{"arch": "resnet", "model": "masked image model", "dataset": "dead-leaves pictures: piles of overlapping shapes", "train_examples": 36250, "image_size": 32, "crop_scale_min": 1, "horizontal_flip": false, "color_jitter": 0.1, "method": "simmim", "mask_ratio": 0.75, "loss": "l1", "norm": "batchnorm", "activation": "relu", "channel_attention": "se", "depths": [2, 2, 3, 2], "kernel_size": 3, "stem": "deep", "avg_pool_shortcut": true, "widths": [96, 144, 208, 320], "init": "kaiming_normal", "residual_init": "zero_last", "optimizer": "soap", "beta2": 0.95, "lr": 0.0023, "beta1": 0.95, "shampoo_beta": 0.95, "eps": 1e-08, "precondition_frequency": 25, "max_precond_dim": 1024, "merge_dims": true, "one_sided": false, "adamw_lr_other_params": 0.0013, "grad_clip": 3.0, "steps": 8000, "batch_size": 384, "epochs": 84.7, "lr_schedule": "poly", "final_lr_fraction": 0.1, "warmup_steps": 400, "weight_decay": 0.1, "adamw_weight_decay_other_params": 0}
Rows from block 5 of a small masked image model, named by matrix and row number. Rows with one number belong to one channel. Each number is 128 + 32 x the weight over its row's rms, rounded and kept within 0 to 255. All counts start at 0.
Before each channel's rows are labels from the 100 images, of 14848, where the channel reaches its highest value: "strongest on" is what is common among them. Only what is clearly more common there than usual is listed. The data: dead-leaves pictures: piles of overlapping shapes.
# convs0: first 3x3 conv (model.blocks.5.convs.0.weight, 208x208x3x3, each kernel summed), inputs 0-207
# convs1: second 3x3 conv (model.blocks.5.convs.1.weight, 208x208x3x3, transposed, each kernel summed), outputs 0-207

strongest on: large pieces; cool; vivid
convs0.183 [ 82 185 121 122 164 140 180 134  70 140  92 137 165  79 175  71  95 133 150 125 121 163 136 131  89  98 164 147 162 148 113 158 158 188 108 139  79 110  74  84  96 117 134  95  62 141 114 178  84  76 174 117 127 147 113 151 103  98 127 111 127 131  93 119  94 142 148 120 119 167 136 203 129 123 188 133  86 145  95 152 109  87  71 134 128 141 142 120 104 124 113 137  87 176 127 109  63 126 131 152  94 167 145  99  92 105 143  70 125 158  91 145 148 130  87 103 137 178 123 131 106 146 150  86 125 130 171  90 144 137 129 104 111 122  64 139 142 183 110 100  98 124 103 145 169 181 205 176 145 166  96 150 112 130 125  79  90  97 111 100  76 168 175 100 159 118 138 124 101 144 149 110 149 114 145 109 124 116 133 174 129 114  57  83 102 101 138 127 178 188 155 218 126 100 138 117 132 104 178  86 124 185 187 155 119 181 115  71]
convs1.183 [162 116 132  95 103 163 160 154 169 168  73 146 121  86 118 151 136 104 120  90 105 100 119 174 105 100  96 111 115 160 128 153 146  84 123 149 170  98 224  70 147 151  94  92 161 107 127  95 155 124 175 106 160 124  96 130 132 167 134 131 108 146 152 180 159 139 178 191 132 147 150 144 111 110  60  75  86 114 104 136 115 140 116  94  18 107 124  76 142 136 129 146 110  74 128 116 116 105 105 131 162 100 121  75 129 124 196 175 135  73 177 178 124  74 151 138 144  85 203 120 160 193  62 108 105 119  92  72 139 164 122 134 139 138 125  90 124 100 134  96  74 157 115 159 131 105 113 142 134 192  85 125 121 132 115 124 149 103 144  73  72 132 113 116  98 113  88 134  87 141 105 143 171 156  62  94 111 118  92 115 129 138  75 116 124 179 111  75 163  91 141 129  96 162 137 114 120 116  96  81 118 160 174 141 141 138 174  82]

strongest on: dark; vivid
convs0.61 [142 143 121 100 136 103 135 114  84 141 100 130 100 105 119 165 147  52 121 138  93 144 160 100 128 186 138 102  94 120 124  94 103 140  82 121 149 105 137 112 159 126 130 149 129 127 135 125  96 118  44 123 156 112 175 112 144 156  76 148 102 103 113 168 151 143 121 114 133 131 105 139  80 112 193 122  99 120 109 117 115  95 106 131 151  79 188 112 104 154 104 172 129 111 126 156 100 153 129 163 200 178 157 118 129  72 146 183  91 110 155 140 150 128 158  85  86 141  93 134 128 113 163 150 149 177 167 128 152 110  99 134 119 116 192  87 111 124  77  84 107  88  91 167 123  68 111 112 111 134 125 138 138 169 125 195  78  35  99  63 159 141 117 156 162 109 161 161 126  82  72 139 198 139 106 161 186 123 132 129  95 189 184 160 169 127  91 166 174 114 142  63 167 139 142 109 135 140 147 131  57  48 131  54 170 100 133 127]
convs1.61 [167  93 108  66 104 148 157 130 131 161 141  79 180  82 145 150 126 193 107 128 163  99 137 165 122 100 136 135 172 128 125 166 140 159  63 117 150 106 125 146 126 112  98 121 114 146 170 178 138 170 117 152 154 103  99  37 156 135 106 150 109 148 194 161  88 101 108 110  48 122 136  72  72 157 141  91 118 133 150 125 104 100 118 123  56 134 126 189 178 146 202 125 154 166 207 115 130 112  72 141  79 135 143 138 128 132  91 164 137 103 127 146 160  85 143 185 130 138 142 174  93 103 111 130  49  77 105  90 105 172 123 179 132  93 104 134 105 108 200 122 147 124 122 171  89 124 102 138 178 159 113 111 183 139  92 163 134 155 137 154 119  95 119 133 137 114 147 132 144 136  36 144 143 120  72 158  97 102  75 118 139 112 109 143 140 155 117 116 110  67 140 106 137 106 134  90  94 196 144 117 148 177 137 158 165 109 159  98]

strongest on: pastel
convs0.170 [130 140  29 141 164 176 108 116 102  92 156 138  95 144  82 174 179  70 146 142 121 141 157  94 137 129 159 106 120 154  88 144 131 148 116 118 134 127 130 140 109 120 135 145 162  98 102  98 151 161 125 153 123 171  92 150 192 132  50 129 108  89 120 202 153 143 115 136 143  71 148 113 128 112 171 103 145 137 115 102 111 116 113 122 124 153 193 118 104 112 133 175 172 150  51 161  78 123 159 142 119  90 128 165 160 152 124 113 181 123 122 117 110 129  88  34 132 102 134 123 181  70 158 111 101 184 119 144 145 159 147 126 137  68 101 164 170 179  98 100 121 157 100  87 155 108 199 114 161 124 102 104 163 149 157 126 113 101 144  98  83 124  93 164 111 114 180 133 148 138  55 147  84 171 131 117 190 101 131 139 121 121 169 124 157  97 143  94 155 145 184 149 152 130 102  97 108 101 136 110 134   7 109 103 159 125 164  77]
convs1.170 [128 140  59 105 140 107 100 117 129 144 157 120 107 138 102 142 128 156 123 120 176 101 118 105 126 113  77 141 110 106 153 134  91 135 116 160 136  54 141 144 149 125 162  93 156  97 161 129 138 142  97 120 139 147  98 102 219 123 173  91 158  78 171 180 112 148 139 136 167 168 136 107 135  99 126 156 100 145 170 217 148 140  70 154 122  93  91 197 147 182 144 129 102 188 184  97 155 163 124  52  73 105  55 152  60 147 147 120 124  89 171 136 176 125 123 188  95 192 138 133 154 117 159 105 119  96 118 112 105 147  83 198  92  87  92 129  88 145 103 136 183 174 119  82 102 135 110 127 110 122  73 136 111 116  70 125 138 121 154 153  84 133  96 106 121 118  84 125 178 152 116 149 151 120 147 133  67 133 127  47 119 132  85 117 128 122  94 122 109  68 122 134 145 121 147 124  75 137  77 193 180 121 113 140  82 116 124 111]

strongest on: large pieces; vivid
convs0.111 [116 125 113 190  92 157 134 110 205 120 104 163 127 152 186 150 143 107  66  81 142  72 121 101 134 105 132 148 163 137 207 150 104 106  53 139 125 112 106 135 127 101 169 134 112 146 163 131 152 140 166 115 188 118 132 104 130  94 109  99 108 117  98  89 124  96 121 183 120  73  86 139  99 162 133  93 104 186 112 162 146 162  89  62 180 153 118 142 104 142 135 113 208 146 132 122 193  68 136 106 102 140 155 108 149  86 137 136 145 130 155 159 130 148 117 180 127 146 122 124  97 218 148 126  80 160  77 133 156  68 118  99 133  82 129 132 110 110 148 174 124 167 167 106 162 167 133 101 133 109  73 116 146  98  89 194 151  38 169  83 142 171 174 129 128 127 113 167 152 157 184 129 115 124 138  59 115 131  71 145 144 134  72 110 136 138 110 186 116 130 105  77 119 124 106 155 138  80  97 115 115  99 128  78 145 144 142 109]
convs1.111 [ 95 127 124  67 159 180  96 194 190 139 150  94 173 125 100 153 101 170 114  69 123 151  82 142 135 104 196 103 104 154 126 184 116  95 115 111 103 123 164  91 181 155  86  94 114 178 126 132 127 150 130 134 180 119 108 112 118  57 105 148  87 120 126 100 157 164  46 155 153 162  67  95  98 154  85 169 100 123 139  86 153 210 178 111 156 138 183 148 162 146 133 132  84 143 190 136 114 144 181 106 146 114 117 130 125 119 149  87 113 148 159 111 176 178 143 105 164 107 140 206 133 168 107 145 116 154 121 102 154  77 117 135 108 111 173 115 124 119  98  96 155  75 155 121  99 140 142 143 144 184 164  97 122 160 109 151 114 117 112 105 134 162 120 113 163 105  91  97  98 127 153 129 117 146 106 118 162  75 111 122 143 137  83 130 127 215 118 116 132 183 140 174 200 170  92 160 122 118  94 110 150  78  98  99 126 126 142 205]

strongest on: large pieces; vivid; grey
convs0.51 [127 125  80 169 124 147 142 111 150 210 125 124 112 125 118 106  94 141  68  83 142 161 123 151 120 138  83 170 126 136 148  85 157 115 161 137 161 152 145 157 124 132 124 180 102 152 125 136  93 155 152  99 192 161 150 130 146 102 154 102 110 101 101 135 208  72 116 115 168 149 130 167 136  95 184 141 169 180 114 176 123 131 101 104 136 127 109 186 130  94 153 135 132  47  99  78 128 146 121  59 115 140 105 120 139 124 110  97  80 130 150  87 162  71 133  99 114 139 149 156 104 192 188 171  68 111 147  93  91  93 108  74 152  36 118 169 117  90 117 154  99 146  99 139 175 133 106 168 152 169 134 105 131 113 122 100 119  88 138  82 116 139 118  87 172 147 154 106 161 109 125 125 104  93  86 102 142 173 160  68 137 124 151 103  78 134  23 131  66  97 140 158 101 172 111 120 162 164 129 107 106 157 172 109 171 174 118 160]
convs1.51 [132  79  99  56 151 190 108 112 106 103 114  94 142 130 143 180 133  80 173 130 115 129 107  35 118 120  90 129 108 132 139 141 100 151 135 121 100 148 126  88 130 189  65 137  99 143  87 141 145 151 152 135 149 114 136 169 114  81 114 128  96 122  81  99 163 127 134 158 119 113 176 162  73 196 130 190 136 145 120 151 154 127 172  94 155 191 140 114 118 136 109 100 169 169 193 157 185  79 144 135 149 101 156 123  64 127 108 149 137 154 148  58  70 111 172 161 182 102 114 134 145  95 156 141 105 163 134 128 172 127 142  92 116 168 155 126 193  72 126 152 136 141 137  54 144  91 127 115  91 127 131 124  63 108 137 115 106 196  97 146 141 162 113 113  61 159 114  43 130 161 137  79 207  83 129 123 147 156 138 101 101 149 130 138 176 183 128 166  93 183 131 111 137 137 109 147 149 108 100 103 128  95 101 165 117 132 124 145]

strongest on: vivid; shaded
convs0.106 [111  88 159  98 153  73 141 158 105 134 166  92 137 114 138  76 158 195 135 141 136 152 146 132 127 141 112 162 183 114  92 125 105 131 149 124 161 126 117  89 144 142 103  88  82 186  89 110  13 137 172 104 100 165 166 147  57 147 163 110 147 141 155 122 104 108 102 153 154 157 160  98  94 126 132 170 132 182 112 162 118 111 135 177 115 118  75 140 163 158 124 166 128  99 136  84 157  92  84 130 104 124 104 148  86 203 166 136  73 171 145 137 103 152 146 175 128 107 154 120  92 116 140 138 126 160  65  80 141 131 100 166 108 136 156 169 106 127  96 119  28 132 145 165 140 136 104 145 157 121 127 171  81 134 118  96 129 114 151 189 122  99  99 167  73 128  80  42 158 117 171  90 139 123 133  84 127 135 114  79 175 184 100 132  67 117 123 168  94  77 120  85 164 188 140 174 141 103 140 146 136 146 124 150 106 139  96 153]
convs1.106 [139 206 134 150 179  72  91 138  71 159 105 156 150 117 109  83 138 141  91 166  80 167 182 111 130 135 117 115 171 140 123 143 111 127 130 103 110 112  99 127 124 104 137 177 211 150  83 116 142 134 165 157 120 121 160 116 151 145 134  94 151 140  94 129 136 148 161 142 138 156 156 139  83  70  74 115 135  97 153 189 175 163 104 148 106  36 126 181 141 183 141 143 118 121  89 160  94 166 113 113 136 100  62 178 150 126 136 132 127 133 102 159  71 175 140  87 140  90  96 142 193 147 126 108 126 117 113 133 123 107 177 148  76  74 139  93 119 136 170 166 119 158  91 161 118 172 108 138 119 179 128 140 165 108  90  99  69 133 159 125 139 140  81 121 113 123 195 201 143 119 115 134  57 112 170 105 137 173 136 104 149  81  83 145 102  90 133  80  65  97 162 136 133  94 133 137 113 205  99 152  96 184 179 137 124 145 109  97]

strongest on: vivid
convs0.44 [114 159 124  98 173  99 196 130 179 163 129 128 132 176  75 159  83 151  70  85 147  88 122 162 135 165 170 148 181 105 125  88 128 105 104 118  91 100 147  90  39 138 127 133 113  80  67 117  94 102 155 135 131 152 110 139 132 142 118 114 131  86 158 212  97 192 151 181 130 110 112 126 123 122  99 151 162  94 157 108 143 122 123  87 152 150  90 136 128 135 214 104  80 112 144 132  66 158 119 151 135 159 139 199 128 131 126 110 200 101 115 130 150 133 144 101 133 173 131  68 142  89 132 100 100  93 150 179  92 101 140 190 140 102 144 145 133 114 144 106 126 130 138 153 168 139 116 114 158 156 107 145 122 168 143  88  75 190 115 148 171  94 133 142 191  99 157 122  79 128 121  77 126 113 125 142  88 117 148 100 115 133 134 114 119 176 177  84 100 108 168 135 202  90 168  77 152 161  93 152 165 124 112 189  85 115 130 197]
convs1.44 [165  92 158  99  95 156 113 134  93 102 146 113 133  91  94 121 121 135 149 111 149 118 178  83  87 148 145 140  60 134  97 165 122 106 156 128 161 130 182 156 174 137  90 141 138 138 140 147 101 176 171  85 132 150 134 140 158 109 110 134 107 151 138 133 140 156 179 163 132 146  27 133 203  99 128 162 175 146 117 141 149 194 146 100 105  98 141 167 182 145 221 137 172  95 133 120  95  89 159 153 149  77 110 179 181  83 120 116 163 119 202 110 119 125 156  64 144 100 127 105 118 124 147 112  67  83 121 143 115  94 165  85 116 135 165 141  96 100 134 145  74 131 130 153 123 107 133 102 108 132 124 105  97 132 160 180  85 185 125 118  34 184 125 153 145 110 136 143  97 142  95 125 121 125 115 106 113 128 119  67 229  76 188 140 169 139 146 133 102 107 109 159 145 113 161 125 119 139 158 100 132 135 140  71 120 169 170 186]

strongest on: vivid
convs0.41 [154 134 113 122  77  97 151 160  97  78 133  90  75 125 140 104 146 207  87  72 107 116 178 108 160 156 115 136 126 135  99  53 167 120 119 151 157 148 155 134 144 123 131 126  87 113 161 111 115  90 150 174  78 114 135 164 105 153  75 145 119 136  99 126  25 141  86 191  68 111 112  93 109 165 121 136 102  99 175 100  93  91 150 122 155 125 185 104 144  98 109 128 125 169 139 173  86 135  83 150 183 164 115  93  73 129 132 141 121 131 111 170 176 115 106 110 164  63 162 126 136  84 174 170 100 170  89 147 143 158 105 177 117 131 141  94 117 128 133 125 161 154 175 164  49 166 136 129 167 109 118 171 157 132 107 159 143 174 179  74 114 134 133 146  75 101 164 122 122 123 159 141  85 152 113 179 116  91  78  64 204 109 144 167  90 126 138 110 151 165 172 111 130 137 143 117 113 144 155 164 144 155  98 122 150  63 114 103]
convs1.41 [138 149 136 147 198 149  88 155 110 154 146 105 158  98 138 173 107 132 123 142 119 114 165 112 135 146  67 125 129 101 179 124 117 161 154 117 194 135 106 190 121 143 114 126 154 138  97 125 116 116 184 154  72 136  95 151 145 112 157 135 120 118 150 135  84  97 163 155 151 156 175 138 163 105 106 131 115 143 149  56 157  81  91 183  96  61 117 198  63 144 143 137 128 110 116 139 165  97 140 163 135 117 149 146 190  92 112 165 142 133  47 126 108 187  35 113 120 162  94 168 157 119 186 141 166 111 130 106  92 166 154 104 196 128  67 134 115 149 134 154 127 183  65 105 132 152 135  86 112  89  55 139 110 162 141 108 111 138 111 124 161 116 171  98 128 188 125 125 133  77 148  74 112 103 132 145 137 111  73 153 130 104 153 105  58 125  68 137 149 182 130 102  58  88 150 105  80 119  98 131 137 123  96 116 140 144 111  69]

strongest on: large pieces; vivid; dark
convs0.60 [183  79 124 151 124 147 124 130 167 123 163  97 148 190 151  86 119  87 114 178  88 131 197 137 177  93 134 100 106 136 113  52 124  97  74 116 103  61 141 117 118 163 131 122 109 119 113 143 175 121 168 148 110  93 113 164 147 118 106  79 133 135 123 150  83 119 168 110 115 205 127  96 190  97 131 114  97 130 163 136  94 115 100 122  95 155 143 172 141 180 110 117 205  82 119 144 126  88 132 126 166 115 137 145 137 101 134 136 125 107 127  85 110 144 152  85 109 128 123  44  42 108  95  70  92 119  84 136 127 140  98 157  96 128 167 113 137  96  78  88  95 189 175 141 147  96 158 142 107 117 124 128 123  89 135 138  99  59 132 112 157 160 149 104  65  70 133 142 151 128  82 154  94 121 135 126 129 169 133 150 149 205 157 132 138 153 108 138 134 147 148 155 229 105  91  61 130 118 176 163 102 138 154 168 144  81 115 170]
convs1.60 [193 116 170 211 165  96 161 145 166 160 110 134 120  74 160 128 124 197 142  96 157 127 137  97 105  93  83 140 111 127  99 127 141 133 101 113 151 142 203 104 163 117  85 126 107 160  96 101 182 131 150 116 186 103 119  75 142  90  86  77 147 132 121 162 166 156 123 100 171 125 146 113 124 121  91  81 151 126  97 131 161 121 116  87 109 108 155 116 152 167 153 145 204 134 196 107  91  97 132 173 165 117 110 131  65 111 102 152 106 133 172  99 171 112 153 157 180 104 159 163 103 134  64 126 167 140  53  57 135 182  92 152 148 121 185  89 145 120 129 103 110 101 145 120 128 135 134  61 150 140  98 155 127 141 131 161 104 137 100  87  71 120 137  69 192 109 114 119  58 148 141 153 122 144 130 145 111 105  57 148  94 140 115 138 117 123  74  77 131  84 100 112 181 112 101 151 102 135 118  78  91 139 163 165 131  83 165 140]

strongest on: large pieces; vivid; grey
convs0.32 [122 109  95 231 103 109 115 106 114 166 134 160 134 137 177  98 166  61 146 104 121 117  91  93 226 101 129  94 140 147 171 149 132  95  82  83 122 106 139 178 111  68 161  99  84 169  88 138 144 148 190 122 124 126 169  91 161 129 164 160 104  94 106 106 121  97 108 110 153 133 122 104 132 173 140  75 148  99 132 107  90 116 143 121 121 156 120 170  87  82 122 139 118 151 105 176 214 149 107 162 148 127 167  90 110 108 165 145 191  95 125  43 141 116 115 129 152 145 116 131  90  88 131 156 122 155  98  81  83 121  76  94 126 113 146  69 104 126 152 122 184 151 112 168 132  75 101 140 159  77 139 141  81 120 171 133 131 169 107 109 147  95  95 120 161 103 118 124 160  81 144  79 124  69  97 103 129 164 113 122 141 128  82 180  94  61  98 135 162  94 118 131  83 169 124 147  87 132 123 169 158 100 164 150 143 175 141 175]
convs1.32 [ 98 126 120  86 113 137 167 122 140 155 108  92  89  85  56 100 161 117 102 109 136 168 137 144 104 109  76 147  97 113 118 107  85 102  97 119 134 127 118 104 149 161 107 101 123 123 142 119 124 111 232  90 130 149 116  67 158 107 145 149 185 140 145 116  86 156 136 144 127 141  96  93 104 109 134 111 106 111 123 104  82 197 117 113 109  95 116 178 105 113 139 126 178 134 173 118 136 135 140 153 212  47 100 147 140 160 198 138 165 170 148 120 138  45 128 132 189  80 111  93 144 137 117 123 109 107 153 104 149  98 178  85 114 163  95 105 113 112  94 148 160 176  66 200 123 125 113 145 110 137  82  22 127 124 114 104 118 124  79 107 201 119 155 145 100 126 186 160 101 156 128 160 164 143 116 148 154 111 107 118 153 145 137  34 104 136  75 107 133  82 123  67 127 144  91 160 110 132  92 153 145 163 149 150 151 180 147 130]

strongest on: vivid
convs0.176 [140 158 145  92  47 100 120 126 100  60 157 140 133 121 109 125 108 133 157  75 132 155 167 101 133 142 154 170 169 148  88  97  88 117 159 162 169 125 196  73 121  84 157 101 135 142 137 125  99  97  73  89 120 104 106 179  99 162  96 118 170 109 124 174 135 155  81 129 159 102 182 110 112 149 161 159 116 155 198 116  80 107 100 179 144 138 124 147 162  83 141 133 155 152 132 111 123 118 153 135 132 109 122 179 139 140 138 108 136 151  68 153  96 148 110  99  87 125 161 111 114 114 134 118 138 123 121 125 139 116 132 112 108 185 107 142 109 167 127 137  61 114 108 161 144 160  36 116 107 154  92  72 175  90 107 125 175 173 128 170  99 125 122 113  74 107  91  90 133 158 123 110  68 102 106 115  88 152 113 136 143  93 158 213 146 186 120 107 178  85 107  94 124  80 173 139  80 138  81 132 130 175  99 214 104 177  53 151]
convs1.176 [125 153 153 199 147 130 128 111 174 107  99 111 107 154  97 129 172 195  92  69 117 108 133  92 100 131  89 129  80 137 144 190 120 161 120 131 169 129 117 103 150 116 124 109 142 112 134  62 140 144 102 170 101 145 180 145  84 122  73 140  94  99 119 141 143 171 201  86 138 129 114 159 167 109  82 109 139 110 141 102 161 128 140 127 172 105 139 172 138 128 100 192 126  89 113 120  81 141 150 180 115 109  95 127 174 103 131 161 122 163 153 139 149 215 126  92  81 141 125 177 143  79 171  92 152 136 136 108 165 102 143 122 184 151 125  95  98  82  69 112  44 117 116  91 134  94 103 107 121  99 104 156 118 138 118 201 135 127 123  85  77  78  86 122 111 110 111  86 153 110 161 161 105 136 105 151 127  99  14 162 153 186 136 142 146 127 132 114 145  84 138 209 150 133 139 146  81 106 184  87 129 169 116  90 147 110 140  82]

strongest on: dark; vivid
convs0.154 [148 130 142  85  78 141 116 149 108  87 114 133  54  88  76 167 160  90 164  54 165  61 182 144 150 129 133  90 128 143 195 145 114 167 169 121  67  92  85 149 138 113 161 131 142 107 148 103 115 169 166 132 106 137 105 154 133 101 101 119 153 160 117  72 155  92 176 154 155 107 140  68  92 143 100 123  83 126 164 135 143 119 156 129 117 138 105  86 117 166 103  89 146 114 110 144  97 138  99 134  81 126 128 122 160  78 101  85 131  95 174 131 151 150 115  91 116 127 128 124 184 125 107 167 179 134  84 128 145 141 207 128  95  74 171 165 195 123  76  96 116 117 154 108 130 136 124 155 149  68 104 168 103 117 154 104  89 177 119 132 206  94 112 160 161 160 151 138 173 122 120 111 122 164 172 152 234 118 158  99  82 201 128  78  77 130 136 107 129 147 141 109 167 145 110 127 133 115  94 141 145  62 116 146 168 103 145 165]
convs1.154 [109 109  53  64 141 123  83 114 113 160 134 147 103 141 110 113  98  65 171 152 117 142 162 121 153 149 122 117 159 153 107 100 105 159 108 184 188 140 190  91 112 130  93 172 111 176 156 110 185  92 165 154 134 136 159 122 119  94 107 148  76  83 151 190 109 132 122 138 114 157  97 215 180 128 136  80 150 148 119 118 169 140  58 106 134 134 158 100 109 131 160  54 152 131  78 170  66 112 159 174 123 112  73 121 115  90 136 116 185 130 141 178 162  98 148  35 169 132  70 131 148 105 147  70  92 151 112 125 121 152 117 157 136 127 155 100 128 156 107 109 130 121 157 113 141 103 181 124  77 109 151 149 130 131 163 138 137 178 103  83 142 147 143 144 150 130 151 104 122 101  97 114  95 131  60 110 106 124 127  96  96 183  83 132 165 109  94 139 133  92 101 145  85  77 164 110 170 160 171 159  92 155 147 144  73 109 164  68]

strongest on: pastel
convs0.181 [130 106 109  79  99 133  93  69  42 200 128 122 155 110 125 115 127 112 185 106 161 133 149 130 115  70 117 108  86 102 131 111 130 101 149 149 169 136 147 107 113 136 176  91  89  98 154  95 147 133 135 113 159 127 133  90  67 220 129 133 111 128 106 141 119 150 106 106 129  98 133 182 114 150 183 126  88 148 160 109 152 108  78 150 147 112 114 135 158 119 159 114 154  85 117 143  69  89 163 115 183 123  97  82 108 103 119 160 157 129 115 140 124  98 145 121 105 137 147 131 137 128  88  99 187 112 141 109  16  96  85 174  79 139 107 125 125  79  73 146 101 138 126  65  90 154 130 159 105 122 131 152  97 144  56 176 142 193  61 203 122 155 127 133 149 149 112  76 127 119 171 159 193 134 180 117 147 150 115 137 136  75 122 128 142 105 108  83 139  86  63 104  70 145 178 134 123 136 116 161 112 172 117 129 175 113 171 165]
convs1.181 [146 157 123 186 129 111  78 176 133 116 183 127 105 136 103 123  67 144  80 201 134 116  83 116 136 119 122 131 140 142 169 179 150 150 136 127 146 155 192 160  82 155  92 170 146 181 149 148 137 109  81 111 160 152 100 115 188 106 211 162 130 144 139 128 140 127 109 141 104 132 153 153 133 158  66 117 102 162 155 130  78 132 122  89 179 142 163 149  63 186 122 127 180 212 183 140 112 146 105 170 128 136  94 176  86 103 131 145 138  93 138 139 112 135 145 145  70 122 118 100  82 177 112  85 113 116 155 120 129 152 150 147 150 191 104 127  53 127 100 124 111  99 124  76 151  97 124  99  79  97 226  76 128 100 127 116 177 136 155 162 159 133 128 167 137 115 146 104 110 196 140 155 130 103 169 157  82 104 169  71 143  97  86 131 148 115 143 101 166 113 127 149 138 142  84 119 144  98 142  44 141  82 119 164 155 121 100 110]

strongest on: pastel
convs0.159 [126 124  86 131 113  99 127 125 144 111  61  76  17 118 131 134 132 118 127 128 134 114 126 145 120 129 125 182 172 115 151  81 146 133 118 147  99  88 130  90 141 121 102 166 117  64 178 146 120 164 119  98 136 140  82 167 155 171 132 108 148 205 184 137 112  99 153 157  90  93 113 117 142 118 124 116 105  48 143 119 218 157 126 116 108  72 177 133 109  81 119 103 137 160 129 173 155 204 139 104 142 106 156  84 106 167  74 102 103 190 172  87 140 135 154 127 164  98 142 149 144  68 155 157  77 155 129 165 136 168 115 149 131  95 135 132 144  91  98 122  76  84  79 147  92 120 146 113 135 120 140 136 168 165  97 139  75  87 124 102  89 100  71 197 126 142 137 128  93 172 142  87  96 115  73 134  97 110 135 149 143 116 136 155  88 125 146 132 118 153 202 148 135 161 117 105  97 158 150 174 148  78  31 141 142 109 140 143]
convs1.159 [129 114 196 100 152  73 152  73 132 166 112 105  87  65 108 122 127  97 138 133 204 178 126 122 106 111 123 143 171 180 147 148  68 131  96 115 160 140 105 106  96 130 103 169 159 129 135 172 129 175 161  90 118 133 107 190 149 100  99 127 159 198 128 116 105  86 149 109 170 165 117 165 108 129 113 148 129 107 179  93 147 162 163  95 105  99 133 140  98 160 162 128 156  92 105 139 146 225 139 147 133  67 110 181 100 180 135 154 137 122  84 111  79 151 148 155 144 109 122  98 161  63 110  97 115 115  97 142 146 192 124 176 125  92 180 179 117 154 110 119 202 115 102 148 183 140 166  86 126 114 107 129 152 117 143  91 161  94 106 155 159  56 131  85 100 154 138 118 140 117  91 112 117 147 142 101 107  77 123 120 127 185  83 163 171 148  94 129 150 129 173 110 116 166 119 118 132 114 150 129 126 142 200 215 180  80 132  98]

strongest on: large pieces; pastel; vivid
convs0.173 [121 139 132 137 151  71 194 131 130  98 158 103 179 148 161 139  89 118 106 117 144 133 101 164 142 113 174  98 130 105 146 178 172 109 119 124 126 126  91  84  81 102 134 157 106 136 106  79 224 153 118 160  75 189 108 189  98 169 141 102 118 176 101 170 149 164 157 165 157 144 117  90 104  84 125 128 111 142 107  78 146 141  81 154  71  86 159  85 132  88 136 143 127 162 100 142 181 116 130 109 165 127 173  95 180  92 121  70 137 121 149 123 123 147 130 134 108 148  35 105 170 157  87 145 100 124 160  94 128 129 113 118 100 117  65 109 145 148  39 152 139 180 129  97  96 117 123  83 130 110 111 121 162 136 133 156 106 113 202 108 142 107 135 130  57 176 128 130  86 127 138 134 128 116 156  72 110  92 125 164 158 158 121 131 209 116 172 177 137 166 110 190  96 133 107 141 144  72 148 158  75  63 115 114 133 123 169 145]
convs1.173 [142 139 155 144  71  88 101  92 123 134 144 113 131 132  89 120 157 105 111  91 124 184 121 164 107 127 141 112 144 197 130 161 177 139 129 136 107 144  77 135 126 167  60 132  89 160 112 108 204 115 165 135 147 181 129 164  66 116 164  92 136 158 105  87  48 115  71 130 151  95 155 104 166 104 117  77 109 153 132  92 116 170 132  74 134 168 152  74 146  88 116 102 194 163 147  86 135 167 185 153 165 116 102 142 113 125 186 131 114 141 155  85 155 125  83 195 145 108 135 161 119 175 105 173 138 127 143  76 120 134 153  94 146 174 146 112 186 159 109 179 114 133  95 129 140 179  81  95  99 130 101 103 165 102 170 136 110  99 114  97 159 197 131  92 151 121 142 128  76 170 119 141 176 154 130 154 157  86 127 176 103 119 138 107  59 116 122  79 173 144 180 122 153 159 121 130 117 104 125 125  50 120  83 102 183 100  91 152]

strongest on: large pieces; vivid
convs0.50 [ 83 140  62 103 119 111 197 126 138 203 141 141 115 159 117  96  85 114  90  66 128  85  78  91  96  88 145 138  92 136 142  77 138 126 115 119 119 114 132 170 106  52 204  95 116 139 113  97 121 113 153 123 157 144 108  99 202 111 128  77 135 130 145 107 133  89 123 158 116  97 119 136 110 214 197 117 143 129 154  56 170 169  78 112 129 143 145  99 122 128 136 119 129 138 140 140 128 123 106 102 126 128 144 188 147  57 157 139 228  82 133 122 122 161 112 124 109 146 191 110 160 135 100 150 135 128 169 130 110 133  92 100 160 105 170 137 133 125 168 106 129 114 119 142 180 148 151 140  94 134 102 140  63  97  86 136 100 120 162 128 103 147 174 161 146  84 192 111  60  57 105  91 153 167  93 128 120 149 103 143 159 141 150 177  89 126 164  84 150  82 143 102 140  40 111 106 131  87  84 131 103 127 142 148 136 148 143 165]
convs1.50 [113 175  94   5 108 201 139 175 151 127  89 102  83  24  93 134 168  94  97  92 110 144 175 162 176 163  82  96 120 129 125 130 100 139 164 152 114  67 137 129 145 101 121 125 140 174 112  98 136  57 210 131  91 155 105 123  90 110 128 112 146 179 104 140 105 185 151 110 135 155  68 128 116 124 133 112  48 144 137 163 134 159 150 135 146  98  89 153 166 119 161 124 103 114 164 107 141 211 121 116 143  78 112 103 162 122 109 124 125 139 124 132 146 121 184 111 137 114 108 104 121 169 145 104  84 178 145  96 121  84 152  82 112 107  84 127 109 150 118  71 123 100  94 126 135 185 144 103 111 180 125  63 106 147 127 150 112 177 136  65 152 135  76 162 137 113 142 128  74  82 170 121 124 103  73 134 137  76 186 121 183 109  81 138 117 135 131 121 117 141 145 167 111 115 122 125 163 152 108 145  82 121 143 102 136 127 115 110]